From a checkpoint of a small text-conditioned image diffusion model.
Data: trained on made-up waving flags, 195000 training examples, 41.0 epochs.
Rows from block 2 of the denoiser of a small text-conditioned image diffusion model, named by matrix and row number. Rows with one number belong to one channel. Each number is 50 + 10 x the weight over its row's rms, rounded and kept within 0 to 99. All counts start at 0. After the name is the row's rms in percent of the matrix's.
After each channel's rows are labels from the 100 images, of 14848 (inputs lightly noised), where the channel reaches its highest value: "peak on" is the class under the peak. Only what is clearly more common there than usual is listed. The data: made-up waving flags.
# convs0: first 3x3 conv (model.enc.1.0.convs.0.weight, 128x128x3x3, each kernel summed), inputs 64-127
# convs1: second 3x3 conv (model.enc.1.0.convs.1.weight, 128x128x3x3, transposed, each kernel summed), outputs 64-127

convs0.117 127:53 57 57 59 55 64 46 56 48 49 58 44 46 58 29 44 23 49 44 51 63 56 47 59 48 45 50 39 51 52 45 35 56 59 51 48 48 48 34 42 43 48 55 52 63 37 48 48 46 53 53 53 59 46 46 16 50 58 48 60 51 24 49 52
convs1.117 089:42 63 57 55 40 44 44 57 46 52 50 52 47 59 61 40 93 53 39 50 52 85 47 54 60 50 81 62 58 46 55 53 54 56 52 53 43 52 40 49 50 52 53 45 58 41 40 25 42 61 35 41 39 61 63 50 50 35 43 49 61 53 46 36
peak on: flag

convs0.79 093:45 42 56 46 39 52 52 55 50 47 45 45 51 47 45 50 30 36 40 53 44 45 50 47 47 50 56 40 50 50 31 00 42 48 43 46 50 39 39 52 42 40 50 56 51 46 50 48 27 45 53 45 55 42 52 52 39 53 47 50 52 26 41 45
convs1.79 071:55 62 32 59 49 46 42 54 72 59 44 45 49 63 56 43 95 39 49 50 58 54 35 45 56 50 59 50 50 54 53 63 52 50 49 53 47 46 68 50 39 53 50 53 45 51 61 65 70 47 58 49 54 50 59 52 61 46 58 54 54 57 55 56
peak on: backdrop

convs0.66 088:42 58 56 48 42 34 48 33 38 46 54 46 45 50 50 50 47 42 42 51 46 48 58 58 62 50 62 34 44 42 48 78 64 59 45 54 47 57 67 38 30 65 46 56 55 44 45 41 57 58 50 46 45 72 49 44 54 51 63 39 53 72 46 56
convs1.66 109:53 38 14 57 42 58 51 59 41 50 58 54 61 56 58 50 47 59 48 50 43 52 50 45 67 68 57 67 51 45 60 45 68 47 42 35 57 52 51 49 61 40 51 47 38 54 57 62 49 55 45 55 55 65 46 52 55 60 43 58 54 62 51 59
peak on: flag

convs0.84 072:43 44 44 55 50 60 53 36 53 31 49 50 43 57 35 48 65 42 34 54 44 47 58 40 50 40 28 46 50 63 43 16 36 40 51 58 67 47 48 51 28 50 50 58 53 46 53 42 50 61 53 23 45 50 44 61 39 34 36 58 50 55 54 45
convs1.84 065:53 59 53 55 56 29 53 61 50 64 33 53 47 57 78 50 41 52 68 44 73 38 32 47 31 63 54 42 53 45 50 54 54 56 46 47 41 42 50 55 36 56 58 47 50 61 50 50 46 57 50 67 50 48 53 40 72 51 53 43 66 45 59 72
peak on: backdrop

convs0.119 093:51 65 50 42 59 61 64 57 49 38 57 39 47 48 35 59 48 45 73 55 44 41 52 45 56 52 58 43 48 71 56 45 54 39 38 53 59 48 70 48 47 56 54 66 50 47 50 49 66 52 52 52 60 35 58 46 63 52 57 57 43 35 46 46
convs1.119 084:27 61 44 62 55 46 35 50 45 48 73 55 41 35 69 39 58 39 54 43 58 55 53 44 50 63 40 45 38 46 56 54 65 67 45 46 39 57 34 53 45 47 51 58 47 45 49 70 63 49 53 51 50 50 42 44 41 64 55 47 64 26 58 50
peak on: emblem

convs0.88 098:50 44 57 50 51 50 58 50 50 47 61 48 46 50 33 29 47 50 40 50 52 53 50 53 50 51 38 50 33 61 46 33 51 50 50 52 57 61 50 46 40 44 50 53 51 33 50 38 40 51 52 50 42 48 39 38 30 44 50 56 54 41 01 53
convs1.88 065:64 54 38 66 50 41 49 61 23 59 43 54 55 50 58 46 72 58 63 53 58 40 39 53 63 54 48 60 69 49 50 50 71 53 69 50 36 60 45 40 50 50 50 50 50 47 39 55 44 31 49 28 54 55 37 54 51 43 40 29 45 47 72 30
peak on: pole

convs0.55 116:47 73 65 68 60 56 42 62 45 53 51 53 43 45 54 50 58 50 63 48 40 44 64 34 58 49 44 48 47 55 52 57 39 51 41 48 39 48 21 38 40 63 56 52 58 46 59 66 23 39 40 36 30 47 39 36 43 55 48 27 43 59 45 43
convs1.55 078:56 43 50 52 41 50 53 48 56 47 42 67 53 58 19 51 62 55 49 24 56 52 37 50 46 46 57 47 59 30 41 56 70 54 57 45 55 48 46 47 40 47 48 50 60 48 60 38 49 48 54 55 64 50 47 73 60 41 50 55 68 57 74 51
peak on: backdrop

convs0.32 093:55 54 40 47 48 45 55 29 49 31 34 46 50 50 51 63 62 46 55 58 63 50 48 51 47 34 21 47 68 55 59 30 44 50 67 47 57 46 50 47 53 37 50 42 45 50 57 67 56 36 58 60 43 46 48 50 37 15 50 56 47 62 29 62
convs1.32 075:50 56 45 61 47 39 53 63 43 43 50 55 60 52 54 44 58 59 39 44 40 51 54 45 50 54 57 65 34 53 46 56 73 57 65 45 45 53 53 48 50 46 65 50 47 50 42 39 35 47 30 50 42 53 59 66 63 51 50 32 50 43 57 51
peak on: emblem

convs0.85 089:37 42 39 46 44 51 52 47 37 43 52 50 33 58 42 34 30 54 73 52 54 49 51 64 42 48 50 42 66 39 56 35 61 45 56 61 45 45 70 40 51 47 51 50 53 70 58 63 41 29 53 47 44 50 54 25 52 73 36 44 41 60 60 62
convs1.85 061:47 55 46 33 55 27 42 29 41 45 55 53 47 41 70 33 63 50 42 50 42 61 46 58 37 27 68 59 57 53 36 53 76 52 33 42 68 53 41 51 63 50 55 44 48 47 45 46 64 57 28 45 57 57 35 47 59 46 51 50 47 49 54 46
peak on: flag

convs0.64 100:57 32 51 48 56 60 50 59 57 48 56 50 53 54 40 34 52 46 31 55 55 59 45 50 53 48 53 50 53 51 34 38 58 46 52 38 53 53 42 38 47 50 48 53 57 43 54 56 39 50 55 42 34 54 63 63 64 45 43 61 66 46 63 44
convs1.64 066:54 71 54 64 41 46 35 34 54 54 50 48 35 55 55 42 60 37 44 53 61 51 57 47 46 49 59 46 37 44 50 59 35 50 29 45 44 50 62 53 60 53 48 47 50 58 49 72 78 34 49 53 53 69 39 46 50 56 43 43 42 58 39 50
peak on: flag

convs0.23 143:23 46 55 42 50 50 45 52 47 49 58 51 23 44 46 50 50 38 38 50 46 41 50 45 53 47 47 42 35 46 55 47 44 66 48 46 44 56 06 42 22 72 52 37 51 47 49 61 40 45 50 37 47 44 32 48 31 47 50 48 50 52 58 46
convs1.23 158:59 32 50 46 46 56 55 53 47 41 61 55 46 55 50 48 53 57 66 52 59 39 56 51 53 41 49 59 49 52 47 51 70 53 50 42 64 68 55 55 57 41 54 25 58 52 44 48 39 50 47 43 44 56 53 36 50 53 53 50 26 52 49 53
peak on: backdrop

convs0.31 118:40 30 62 53 44 56 63 52 52 48 49 50 48 49 47 57 50 45 61 52 50 54 50 64 52 53 55 47 45 55 31 29 55 53 48 41 50 49 46 35 36 57 52 52 40 66 48 26 25 57 50 32 42 53 37 62 57 57 47 52 50 66 45 50
convs1.31 088:64 63 50 62 39 42 46 54 60 63 47 44 46 49 60 57 44 87 56 62 54 54 44 36 66 44 58 50 50 52 53 57 76 46 60 46 44 52 54 54 68 71 53 53 39 59 53 53 49 50 49 50 54 46 60 47 23 50 38 55 82 50 58 52
peak on: flag

convs0.96 076:50 41 68 58 68 54 52 44 36 43 38 53 53 47 49 54 41 50 47 33 43 56 57 55 53 43 57 43 48 53 52 53 65 59 48 60 50 79 38 50 50 47 59 53 45 37 47 35 63 54 50 43 62 39 46 39 54 40 47 45 60 42 40 60
convs1.96 110:58 44 47 51 55 46 70 69 42 53 59 47 47 38 54 51 45 49 54 45 43 31 42 46 35 61 47 64 45 47 50 24 46 65 56 22 44 44 52 46 72 37 52 60 43 50 54 46 34 58 53 40 39 42 50 45 63 52 68 42 54 57 54 46
peak on: flag

convs0.18 143:52 24 49 66 46 36 36 44 52 36 36 46 34 47 76 43 35 50 42 52 41 38 45 42 48 64 37 55 37 46 43 64 44 51 44 54 47 39 79 64 66 50 43 60 56 50 46 56 51 41 40 64 26 55 63 48 38 67 44 49 38 34 63 50
convs1.18 116:34 52 53 40 63 53 53 50 44 52 47 64 46 50 19 71 35 46 44 51 64 50 45 45 33 52 43 57 63 52 51 53 55 65 66 53 47 47 53 50 34 48 44 50 45 50 63 53 61 53 55 37 77 30 48 52 48 48 63 54 71 52 53 57
peak on: backdrop

convs0.43 098:41 45 43 46 43 31 50 59 51 44 60 63 36 44 46 43 61 57 75 36 50 45 51 51 44 51 46 41 28 45 63 86 51 57 48 50 40 57 45 51 32 57 48 49 58 44 31 47 52 38 45 36 41 46 46 45 52 32 38 35 37 59 60 43
convs1.43 065:76 61 52 57 50 46 53 54 32 50 47 47 58 46 50 61 44 64 70 56 50 45 50 44 49 40 61 47 68 53 36 50 54 48 62 59 48 47 48 48 50 50 50 50 50 53 61 62 64 51 44 55 68 41 47 48 58 70 56 59 72 50 62 68
peak on: backdrop

convs0.47 092:41 43 40 39 37 38 46 40 53 43 56 37 43 42 69 50 39 58 44 47 35 29 54 41 43 45 43 54 38 47 44 66 56 54 47 25 50 55 36 52 46 51 36 60 42 50 38 53 45 39 51 50 47 53 45 60 45 32 41 41 41 42 41 43
convs1.47 089:52 68 48 56 47 47 34 70 42 46 43 59 50 65 42 52 50 52 60 68 60 46 41 50 49 48 59 47 55 47 50 69 52 47 52 42 50 42 50 51 38 66 55 46 42 56 71 55 57 59 59 49 37 60 62 49 46 20 47 60 63 49 55 65
peak on: backdrop

convs0.109 103:46 53 31 50 60 50 44 57 34 43 36 47 35 51 55 33 54 51 64 41 53 49 50 45 46 46 21 42 53 39 56 34 50 36 48 67 50 42 33 55 48 48 48 53 52 50 45 46 27 37 43 30 53 44 43 52 34 31 53 47 53 48 55 59
convs1.109 096:79 33 64 53 55 53 75 57 34 42 59 63 47 53 36 53 39 54 55 46 50 32 52 55 50 53 45 58 60 53 48 50 38 48 40 57 50 46 54 47 54 46 54 47 50 67 76 42 61 33 51 50 40 47 50 60 70 52 34 52 62 47 66 69
peak on: backdrop

convs0.123 095:48 47 57 43 53 47 52 57 57 46 48 47 50 50 59 52 48 47 50 53 52 46 53 53 50 29 62 55 54 45 41 72 43 56 53 55 46 47 68 41 25 44 49 32 45 61 50 31 42 37 50 41 42 55 59 51 20 19 46 48 56 67 53 61
convs1.123 095:56 46 43 57 22 31 50 44 33 57 54 41 56 48 48 52 50 63 50 62 51 60 50 58 48 56 46 38 51 52 44 63 29 46 52 31 46 42 53 48 55 49 52 22 68 50 46 54 56 53 50 62 50 58 53 52 68 46 47 47 47 56 43 57
peak on: flag

convs0.111 130:47 38 30 37 54 44 41 47 38 53 36 53 48 54 40 28 30 53 52 46 44 47 51 49 43 50 43 43 52 51 71 75 36 50 36 61 52 42 55 57 50 53 48 52 50 59 51 44 44 50 52 39 43 56 41 36 39 38 34 50 43 50 46 49
convs1.111 113:50 47 78 54 67 51 74 47 46 50 51 55 41 41 55 61 49 37 53 17 58 45 50 50 26 63 52 79 62 50 42 53 44 62 47 44 39 53 59 42 42 32 50 47 47 50 40 51 53 45 62 46 50 46 58 43 53 47 65 47 50 50 31 55
peak on: flag

convs0.37 109:52 41 57 34 48 51 53 34 59 55 35 42 53 44 50 47 47 23 55 31 31 39 38 37 50 48 40 45 50 56 37 46 67 45 80 46 78 39 50 60 52 35 63 53 58 52 70 57 43 53 53 41 54 54 52 57 40 52 49 48 45 56 59 54
convs1.37 072:47 72 41 53 50 53 50 60 43 60 47 48 58 47 53 49 58 41 60 53 56 56 44 54 44 50 43 51 34 60 53 50 69 59 60 44 24 59 53 46 58 50 50 47 52 60 42 58 55 26 43 39 79 65 44 50 47 24 58 46 66 60 55 49
peak on: emblem

convs0.62 117:49 59 34 45 46 37 49 52 51 24 46 44 46 41 54 52 58 57 50 52 45 37 53 54 43 47 43 39 34 38 57 68 49 46 45 47 41 44 31 43 70 61 45 49 39 46 37 59 38 31 34 37 41 31 42 51 38 39 35 46 43 53 31 45
convs1.62 120:40 48 56 38 52 55 52 52 44 39 50 49 54 59 14 53 44 43 39 52 83 38 51 59 52 50 46 50 52 50 50 57 58 52 50 53 52 44 48 46 50 50 45 50 42 50 73 54 45 53 46 44 42 41 47 51 56 43 54 50 62 53 55 58
peak on: backdrop

convs0.118 102:33 48 70 50 56 63 50 54 50 49 40 76 44 59 48 55 43 27 59 46 46 54 69 50 52 48 44 33 53 50 61 50 60 44 48 63 50 53 39 52 45 77 46 52 59 50 48 50 31 50 50 50 44 35 41 53 35 41 47 47 50 55 50 47
convs1.118 147:63 45 49 56 57 35 85 56 23 53 52 57 39 40 58 61 64 41 53 36 49 50 51 60 58 52 47 82 34 48 40 45 53 55 56 55 43 46 66 45 81 31 50 50 48 61 52 49 52 64 50 50 54 62 50 44 48 49 47 54 66 38 51 46
peak on: flag

convs0.51 106:44 48 57 70 56 57 48 50 22 43 59 43 35 42 56 44 82 34 56 47 49 50 44 50 48 53 52 35 43 46 58 57 49 50 49 53 50 53 44 51 43 56 50 46 67 50 48 82 43 39 47 42 36 40 45 42 47 55 51 54 50 76 48 36
convs1.51 086:54 44 43 48 52 44 65 50 52 46 46 71 50 40 56 45 24 48 50 48 56 52 43 54 43 56 63 55 65 43 54 50 73 58 65 37 53 47 47 40 52 33 50 47 39 58 43 27 29 55 53 35 52 50 45 55 52 25 46 17 73 37 66 40
peak on: flag

convs0.78 080:50 46 47 59 46 32 46 45 63 50 52 42 51 45 49 59 44 50 45 42 34 61 57 47 50 48 39 63 39 60 55 49 43 48 40 44 40 40 65 37 72 55 54 64 53 46 50 35 52 50 56 46 46 47 41 41 18 42 41 60 50 54 31 47
convs1.78 066:53 60 41 61 50 38 58 54 59 55 64 46 40 57 58 34 44 49 44 45 60 53 47 48 33 54 86 46 50 50 49 50 66 54 63 40 53 54 57 67 43 46 54 47 48 56 41 37 47 39 39 45 36 54 62 73 56 71 50 50 65 48 45 46
peak on: flag

convs0.44 084:38 48 61 45 32 38 43 50 41 45 51 35 40 46 44 46 38 55 59 53 54 40 44 56 40 66 38 32 50 39 57 70 48 57 55 50 53 54 43 45 44 42 50 49 52 49 45 51 74 46 51 39 41 35 43 32 34 49 43 43 50 47 48 63
convs1.44 073:64 57 50 56 50 51 51 55 49 60 55 56 50 55 52 55 46 58 53 40 42 52 51 61 50 42 52 50 48 50 44 50 61 50 44 57 54 46 56 43 45 47 50 46 49 74 56 45 42 47 57 56 39 40 52 46 63 56 66 63 58 55 67 68
peak on: backdrop

convs0.89 078:50 49 66 53 50 50 47 50 54 58 44 33 41 55 69 51 41 50 48 41 53 55 50 39 50 72 21 55 49 54 60 49 51 50 46 40 53 53 65 45 56 35 50 51 50 56 50 31 47 55 41 63 44 52 80 64 68 52 49 55 50 36 68 62
convs1.89 177:49 49 48 47 54 46 52 54 44 51 78 40 46 50 47 49 51 48 50 72 44 50 49 50 29 80 52 52 44 48 40 44 53 51 50 48 53 50 47 50 51 37 47 49 58 51 46 51 48 50 43 49 52 62 47 43 63 47 53 50 50 55 48 43
peak on: emblem

convs0.16 117:64 44 44 55 48 48 42 46 45 44 42 44 55 48 31 50 54 59 48 52 44 48 48 42 50 52 39 62 45 50 53 60 41 32 50 49 53 44 73 39 48 03 45 40 53 45 55 25 36 52 47 49 39 43 67 47 58 50 41 52 45 61 34 47
convs1.16 081:35 53 50 51 53 48 50 65 41 52 44 53 29 48 57 70 42 27 62 47 57 46 48 50 33 48 58 48 45 50 51 60 54 36 54 47 43 52 52 55 48 45 57 48 45 64 46 48 58 31 49 47 25 42 52 57 53 87 43 46 61 55 53 65
peak on: emblem

convs0.26 132:38 36 53 54 56 41 29 49 42 50 50 56 25 50 57 53 49 39 50 48 47 50 58 35 51 44 50 39 46 48 63 65 47 43 37 50 48 52 42 39 32 46 50 41 52 40 41 58 50 48 48 50 48 17 44 46 20 54 50 48 48 43 62 48
convs1.26 167:62 26 58 46 55 56 64 50 50 55 60 69 41 55 46 60 67 52 45 54 56 48 66 54 61 50 56 64 48 47 65 55 56 50 52 62 57 62 57 57 61 22 48 44 56 58 48 47 69 51 49 42 65 60 54 42 47 50 48 51 51 39 44 55
peak on: backdrop

convs0.12 058:50 37 36 47 41 49 53 32 52 57 38 52 49 45 33 46 79 50 45 37 52 64 51 44 57 73 64 64 60 32 50 60 50 44 55 53 45 44 42 42 58 46 50 50 66 47 45 65 49 45 46 46 40 73 46 63 52 50 50 46 46 40 63 40
convs1.12 176:44 64 59 38 63 40 60 37 30 48 59 50 56 52 49 53 41 52 52 88 46 34 60 45 32 40 55 38 53 55 40 39 58 47 51 55 66 38 46 46 57 49 55 55 54 44 47 48 49 55 37 42 54 54 51 52 73 52 41 53 35 39 52 58
peak on: emblem

convs0.92 066:41 40 58 54 50 46 47 55 52 37 38 54 49 50 59 57 98 56 69 31 50 42 41 45 47 49 46 49 42 54 51 55 57 49 50 50 47 50 54 43 48 57 53 54 51 46 47 62 63 53 43 45 48 60 44 47 29 45 58 48 53 51 58 42
convs1.92 134:40 42 60 44 57 47 54 47 30 45 53 47 61 50 42 46 40 54 39 75 54 39 56 50 42 59 62 43 52 51 33 57 52 50 53 55 61 49 42 50 50 52 50 47 45 45 40 35 54 54 21 51 51 59 51 59 63 45 32 59 70 40 55 55
peak on: flag

convs0.34 110:59 66 63 55 50 45 50 63 50 51 57 54 50 50 44 58 50 50 58 63 42 43 43 59 50 69 39 69 44 47 58 86 60 50 46 38 41 72 52 58 71 45 60 41 64 74 41 51 63 50 50 47 64 62 46 50 44 57 63 48 51 73 68 65
convs1.34 098:61 65 80 57 19 65 48 68 38 52 50 53 48 47 50 57 56 57 50 48 54 50 58 44 48 50 68 67 41 50 40 42 65 47 50 38 44 50 58 37 66 37 48 34 50 48 32 58 66 59 44 50 67 50 53 43 41 46 42 36 58 54 38 46
peak on: emblem

convs0.108 112:53 49 44 55 44 49 56 48 44 48 47 47 37 32 65 47 55 60 65 49 47 41 51 36 47 47 18 55 45 53 48 57 49 40 50 53 47 55 50 44 51 58 50 50 51 46 52 28 58 41 43 55 26 53 45 30 43 56 34 46 39 56 26 50
convs1.108 092:26 41 69 47 42 44 39 74 44 50 50 53 60 65 50 62 39 46 50 47 57 50 53 50 40 64 56 46 63 44 56 57 53 54 53 42 50 53 50 50 53 58 53 47 52 64 62 50 76 56 60 47 45 56 67 56 31 42 46 50 58 48 69 61
peak on: backdrop

convs0.30 119:50 78 49 41 50 55 56 53 52 60 29 47 53 53 66 41 74 39 59 52 62 48 44 47 55 50 56 36 58 54 37 22 76 39 79 48 55 46 46 57 37 55 43 63 48 65 45 31 41 53 50 52 51 55 55 76 65 43 60 57 52 39 64 52
convs1.30 067:42 65 44 67 53 42 40 50 49 56 63 45 53 34 60 50 41 50 50 46 47 45 47 54 53 65 48 62 50 53 53 57 71 53 58 43 45 46 49 49 57 56 50 69 44 66 57 55 41 51 47 44 48 53 55 40 38 62 53 43 50 70 46 68
peak on: emblem

convs0.67 113:59 50 53 60 60 72 54 57 43 55 41 51 56 52 35 43 44 55 40 46 46 57 58 53 54 51 49 52 53 50 46 35 50 52 53 54 45 49 61 67 50 64 57 57 40 40 57 63 66 52 45 53 55 54 62 21 64 56 50 41 57 50 55 53
convs1.67 077:53 58 44 55 56 45 55 44 29 54 67 44 37 44 46 44 74 37 37 47 56 50 47 46 42 48 63 62 44 47 39 50 45 52 42 55 49 54 56 61 61 34 42 57 54 57 52 50 57 40 47 53 46 56 30 57 61 48 48 49 47 71 35 52
peak on: emblem

convs0.72 090:46 57 45 45 50 40 50 47 43 49 36 53 55 38 58 43 34 59 39 53 48 47 61 46 50 40 28 51 58 38 50 37 39 52 49 53 51 37 35 38 30 44 44 54 41 44 50 52 39 53 50 41 45 50 38 86 52 62 46 46 44 47 37 60
convs1.72 125:50 51 45 72 64 36 65 72 29 50 77 39 49 48 47 35 36 47 46 62 50 33 56 44 35 56 52 37 42 65 55 53 25 49 49 50 62 32 47 55 50 58 46 52 54 55 48 44 44 37 26 52 54 55 49 68 65 64 57 57 27 40 59 67
peak on: flag

convs0.127 118:48 46 50 55 46 37 50 38 44 56 41 50 50 67 36 44 60 38 56 58 61 48 43 54 56 56 26 50 50 55 47 40 46 43 36 55 59 41 46 35 42 41 38 50 54 29 56 30 41 43 60 32 45 50 32 50 35 43 35 48 49 59 26 51
convs1.127 078:50 66 45 53 60 62 53 50 58 44 50 50 51 53 74 51 50 46 50 43 44 39 53 54 42 44 48 99 58 50 62 50 31 41 44 41 46 47 49 45 54 51 58 50 42 40 26 56 39 42 50 37 32 46 40 34 29 67 56 50 34 50 50 44
peak on: flag

convs0.27 116:46 41 45 41 57 59 39 50 47 52 42 60 52 53 46 45 47 49 44 45 48 55 41 43 50 43 57 48 47 50 54 78 53 48 58 59 46 50 55 67 50 72 52 52 59 58 59 64 87 52 48 57 48 67 49 44 55 68 41 50 38 47 49 61
convs1.27 147:40 44 53 45 67 39 86 47 54 53 59 53 45 27 39 71 55 45 50 35 58 49 43 63 45 63 51 55 62 46 46 46 49 66 50 51 56 53 47 48 50 27 52 55 58 52 50 43 51 47 63 50 45 54 50 49 55 43 62 47 75 57 53 48
peak on: flag